From a checkpoint of a small class-conditioned image diffusion model.
Model: 5.63M parameters, 48-pixel images, arch unet, norm groupnorm, activation gelu, widths [64, 128, 256].
Data: 22605 training examples, 76.4 epochs.
Rows from block 3 of a small class-conditioned image diffusion model, named by matrix and row number. Rows with one number belong to one channel. Each number is 500 + 40 x the weight over its row's rms, rounded and kept within 0 to 999. All counts start at 0. Numbers have three digits each.
Before each channel's rows are labels from the 100 images, of 14976 (inputs lightly noised), where the channel reaches its highest value: "strongest on" is what is common among them. Only what is clearly more common there than usual is listed. The data: short English words printed on busy colour backdrops.
# convs0: first 3x3 conv (model.enc.1.1.convs.0.weight, 128x128x3x3, standardized in use, each kernel summed), inputs 0-63
# convs1: second 3x3 conv (model.enc.1.1.convs.1.weight, 128x128x3x3, standardized in use, transposed, each kernel summed), outputs 0-63

strongest on: green ink; yellow ink
convs0.105:527470522536499531473504468447477456477509511490529474498427470467495484465513519494484495515512585533473545543475518498481526537519535474543501517538485508510533464483645519518414497482445468
convs1.105:479508490419439483546503490577427508528472464441516493506518436508454453531503431455427431461513481500499512492525481430487481476502428497556532472527482480473487483480632539529546539566500468

strongest on: teal ink; green ink
convs0.72:532531498534486605489504504553430460465481462433533483548500560526512514484491576522477534478516477528510426477509552519468532524483516473505541535523562511552499407509502469480538503468449541
convs1.72:377499465478547475466508443464521455457459524524489528509536548471542503464507456511509595528480479480520455471531528454510529480467532494477465429469465505478503482458537534503489521533493585

strongest on: orange ink; bold
convs0.65:410488525494531481470551522521524479481549561507528532519439478515492545536514553555522463523487472491468489515543547472538517515525485537619511461484479467495516445485491597503523525522502549
convs1.65:582517528468449536497519512485533567480502544468491553588488504507460505484523430459442535491504473521497482463490565513470552453497522497540583470468540465523493506500456513559509483535565536

strongest on: green ink
convs0.114:554490469489523468554571527513564563454578493497510492524555473469449510453498447542571472505511473490559494453503488489493511437518454544544490480508497523494471536429479493530537469550537486
convs1.114:492538514531515499464501455487481488483517529550487451552529519541554475487537502490534455487422523428477527489564461505464492521524430502448534573562519506480505491416446525570460537500497570

strongest on: white ink
convs0.96:533624500485445489552493470458549539500517487496487476555516444511480541512438489497562433456466537594456445464564527482550497532538481547448501493484482552548471512512535550525434480569489455
convs1.96:518474523475461578525532572565532599456496544483488524497510562546514519578506534529563543525461549523551565494506541513484525461525511451530542404459481473572534437511490495490529528487540490

strongest on: green ink
convs0.6:516471532466525551552461547411500477469494448541516434473514520547449558498528479421441472495465470514493553468498403547520465560464470521509515392458458477474549470558459528509472499389557483
convs1.6:481493502516468487477482477478464441487495511508471469458550478491589392499508547497535526497519534487521514536540533539509499512485498531493499542511500526459455531643491462471497517548497542

strongest on: pink ink
convs0.54:496537528531464473543413536534452567498497639484466573517527439544483516479502514522413545461535516521521431569503516472524576505466526526476507475483583537530515496515453513511551566431490497
convs1.54:582487499529567525462447442461526501441533458506571531520533513483583429510513540488546489526470517531423505548488421538530486519453496531543512526588498488488517459512578543460450463500490494

strongest on: yellow ink; orange ink
convs0.85:564494570486390491540543456480551545509486483542429494477478542482529499436479551536496588490483503443521551535505504412466532542545497504509574517481527485475482464484521531468511572467461461
convs1.85:511446524546458575503448518564524574501527546498528542512467513563506542556567504490472551566495496502530417477520573469486439530487525542523533469480476467487479532469411511518491515602499526

strongest on: teal ink
convs0.44:593492456467474501509426482555576522520466360488438572510521430514515501566454530501434474491504505494461477527450506472455554475441485484544549536464532553479490519453472504526473548421545467
convs1.44:520506483488413499538464522548499535467504513465524461495484500502480492511497430514405526496561537481518571473502536507500449514540487498564543500511526485493483487549479545583521503461490441

strongest on: green ink; teal ink
convs0.77:539517470503532529474452524457561542507489561387491551483454457475442457450498482543436572436530529501535379516468484441491539547511470470472458501500492442618491513535483491483520620486472441
convs1.77:507508548483529469503505444500489460502481502500524531471527489504547421475499516508558430520548515482575464465502507517429440488422458469496464463470495513543470494524471496480502514580485492

strongest on: green ink; yellow ink
convs0.122:484473530515504489533573439449513471490488517474504424516466462552507487480439487433449452496490568503516492491502553505521458446572554460577496495464531466491520509456549515541535554575491524
convs1.122:484497504538442504468529524467567514476462464554410516468467519480421505505470492447484581521509501495485494458496511463486514523422457468512502503509498526510447519565505531536464522528574504

strongest on: red ink; bold
convs0.89:521478539539485501472502494502490487510449518499518544553506507515540492491516510455461507541545482511463444492471513521471479494484474523530493470486521477521491490482531464443473485492528508
convs1.89:533514451454456503515472504517490544503501536469476488474534528506550550461475508497448532487541531579529454483479487524495497484479522452395465519471551481506479528560476488552518452454522500

strongest on: green ink
convs0.32:561462488441428495519465465528440533460458477501456520477464464489532475529508461507544553494475504509507536487525519506449495474477436478497495532481413494514473552530542518487499415508490465
convs1.32:489511485476474502541454563593442491474523524529531501509478559522547507484478506504453560503483488554550462533535529483499448509523575481469517488505490459535524498519527474584490485526523480

strongest on: orange ink; yellow ink
convs0.108:489598516483537503500453488515488541516532518449504443459500565441450523492475452507562456497574448475543590525567510433533494581523524568510516500395513445486456576501536565479521510482531478
convs1.108:480477508483549625476549452490505455471480410483526540426492425513507443503529521525485478528516514464488514471491487535448468473454453482539474496571494539479494490438488491545481485487500401

strongest on: green ink
convs0.9:568466505446493588534436479537544540566447489469509475519511528556566508470516504583563477550547528547499556512482551472473529527470545526492518465570526518464500473458511484469460532453446534
convs1.9:523517461575497542505503511490510450513460526475521519527493498476451559490572524521529522553548541525528420423563488504403503486492492466458501551520521469467501475419545506467470495562508468

strongest on: black ink; bold
convs0.2:482380469491500552456466471457512471501487474496539465580469511483511517545432498457508475489498532477393497505473489540473547523491490480535521500491486516504524531488535529483392477476510490
convs1.2:457493468482449490491493504500570496476492524489482491407479500473491506475479488458524452510413498451496496524502502467470478515500411578494494509533517473462466505482504450513457521535498451

strongest on: pink ink
convs0.45:504461449430565479503426464551465576506520513451530519529482568477399492524468556561447543473553540478465471504477524485496578465532478454593536545496461542434554495480491562472503502390496496
convs1.45:483497452446420449525452506505504446444489441506460552432514522494501474477494480491472470482500523468506519490546513497503503516525453442512532443575529442580446467498464561513466526570451469

strongest on: black ink; bold
convs0.104:593493480476451527529512531512531462492503551457483491513467530477436507530503527480551475465491518491533461541495489432507499546558473445556440555455467465489458566429479498487549608466502543
convs1.104:501545568532437421538496460517573445513475566444467493543495446478416455470507494475454429484438440532482490454519484512485576465484506463511458531541479561508552507512407560507500429476502487

strongest on: pink ink; white ink
convs0.71:530605545494499503447450450502534489433494498521468512466500485456513543533432481489489517478522483518518445513520495517537413514577455447497499432451535503560526546470486569445524532540431460
convs1.71:443415455559547461489529519464446537491501501484497531484531501571541520503446500535400525479542486489523419505453487451532523451423557507495474521395443497469411554512454486472489526498485539

strongest on: white ink; orange ink
convs0.106:533520544481582493540527487449519508523517518489503462483455513533417504444520415493507500491521566519574463520494535461481522463469605500492519453435483470495523449397483465505527464577478486
convs1.106:466527543478523586568517540524442467484496495370498511463561435547525505451535458475509447486475530486536541478519555490501514459500483513451458552530532532477521529495439468490542456516483559

strongest on: yellow ink; white ink
convs0.47:556468448484519512466468493552474453506469507463458480515401526512478484513544459504522468528468475510491477465546506464542526485495448457377547534522502532500502587479529522470478531554461504
convs1.47:458596579460544484556511504516493461477547488433458497497509489554559502542506530489438471438537490513539517479507446546496454436469509478550431530493418559515533503466522484475516504489521525

strongest on: red ink; bold
convs0.80:507592514547494494465441433499494518551447508479506560507510439488489531479486477463428565504483539539515516559535504463517472472559520500454504438511503513518540535479592493477588566501409510
convs1.80:435525488438472444497538541479466539483465455484576461488466494464432509541485503490478445518453497496413474449476522511515457472466486519468520485484535513481445510578505529530498462533499493

strongest on: pink ink
convs0.100:539514488489427535537462488493476436518533473476528531504462468416488508547578511532517502485509522607556469488503452450508509532493566450515490502430490484424463505526449505534502536514518493
convs1.100:444451490481576536541621469525572467483493489463528475493523529550524533530521459571532506527500497459529548483521487490452505474467444485587520530510507538506586503418440509541512503488429505

strongest on: bold; yellow ink
convs0.24:485535533531455505497518500542543446443463468485460467492479500538475477531502505489509566507487508533502485476523534508541470470477511457427512485455449471552481500456520477467501469477580457
convs1.24:473490490453495442523561515547470490511551519540522504481486422481455522571523481499498448464464501571506470504475461415471624469522512593540518507436534494497498523502514554527513506505525455

strongest on: yellow ink; orange ink
convs0.116:479471459533441446527469506456451482528513489510570489485475449487538505440487423527459580482408511458530509541508466448492519505507454541471498523524533506450486510557543527587492505612535514
convs1.116:496496545476518525482542464464461404474456507497441484457517513513443573478496517475522465523504476480515512463520449489476449496482479454492454451443460459488566502481563453489502482441453474

strongest on: red ink
convs0.118:456518487512602461486582484544492507494531499512577550461522528493516574546516528545637496499527458495468530447534483502479451516517569545509449459455475493533492504541513543507456486547486511
convs1.118:524531494525555578503478500528528538529527493470500503519458514495410419536523444512490503495533513472486544544486485512558465539507365407495574491522475488482460480463514494479481548468413442

strongest on: orange ink; teal ink
convs0.52:607508497458471477457441514482555536509472427512450476548507481512511445505437441594472498420452554517468520513450489552500480504461518493500534504505534516480524499527506499501520476429463491
convs1.52:567489533490538509491516501577416490557433499488581562526528553467540442514556567478467500488504471500511462510580456491473428513489531533421465556476497486511511527466442451542469478433619461

strongest on: bold; black ink; green ink
convs0.11:486466479447524507543518469440536480531534505502483468540488586504510504429535457556495471463501519577485518446496476475477497487455562538414531445498543450427482448517429529446428528532470535
convs1.11:537497477553539520535424452497493413501505498508557466412470456552508428499548452471500463481533526450491558511519492450472498448530512419504517454385509445482515513522494515484511520461453468

strongest on: bold; black ink
convs0.10:553564535497488526493462458472494488451532501528499449464495561506586479506496524553486457593425441399486545490486497478569532506554493495455467521581534535483518485500488473532531515529426553
convs1.10:496598530515528474512500557483524411512500527435521507511566584523434498503460530467544510530479574547521525480481480437449486502400494478587547475444479473467414497529446521504531520460529552

strongest on: teal ink; green ink
convs0.95:509574440488520477460462563561493541486512512484472529487501471515567485448508501485514508476396440477566483467490457487493519517511516467486553514495544581517537548569546477518450593471539487
convs1.95:546528529531514457515583511497532481487537529497575479516524512526556529521473466501423479488486502494444486530426448548492552498503489573477514520471504476523520516569536426465446459425522501

strongest on: teal ink
convs0.31:508490531489547520505495442435519465455521417451492476468539482481559443495559454512534506511498475540551509493523468489553410491504455563500546476460435533523525537488500501513482412510488592
convs1.31:548486489555585456504496445503438442538503502480575521506475520517464489519478562548602459532559538525487470485566487490497535486513446456535496581505494503516480472488529492484465522511410433

strongest on: orange ink
convs0.115:481540493525530504445586489517552550528492567456463451570443468476547457487477529515547464463497512481463514468508509520529478498445516503497503557538481491477450535513563522548502556520472533
convs1.115:410516506521541456435482504500519452543476471494515486505462492537479508521530571468504432557476473429490494456533522437502543473475507477477490587526478489526496448524489472488506454438517541

strongest on: orange ink
convs0.53:458507475586445498437510542507479494545525556511480490475507511500542511468432439420513493522557545537508551496557540451536447511525531585480493505534513497428531558610498462446430536525499489
convs1.53:518566542474434510537486569474458459518496518462515517556461478530472516502532476485490486478568493496500569554510508593487551500501456543505555461615554473550570471464408514534538477441478450

strongest on: red ink
convs0.21:581443488455487476499464553473602555537531591489481548556510493503414477523477501517476519486518548503437528476524414445460471453473540478522508470544492397507407558498511423482483515503460504
convs1.21:398476515498514502507528370479487558470511405451551477558509482469500557506567497529568422492606535525507428505467522534517505553521518510509422560508456523476531481492500452434523504499476492

strongest on: white ink; bold
convs0.93:484435501441433521465460463535473487495417521478509483558513496473502510584443473525474491507544564445439482519461428526528512501493464504555498477484461484552561498492509550466398521472518473
convs1.93:460466475513497492477431538439517547478453505489463492416497470495521427441507433453460516513445487568462529505435522485527506536529420551425512489477542505453451500482460461485500484461498452

strongest on: white ink
convs0.42:545467470540490523485496495525542524477469478475453541482474500453491515488483526462429481460541480478520513467499516512564508481512470417540561487457471493498493522493492574517491475485547594
convs1.42:469533436479456430474459495509481491505449516499488533459467507415503467483450512511504564478457588563497470553557535482472490452504503537522482451507472467482514474470492511393514532518463396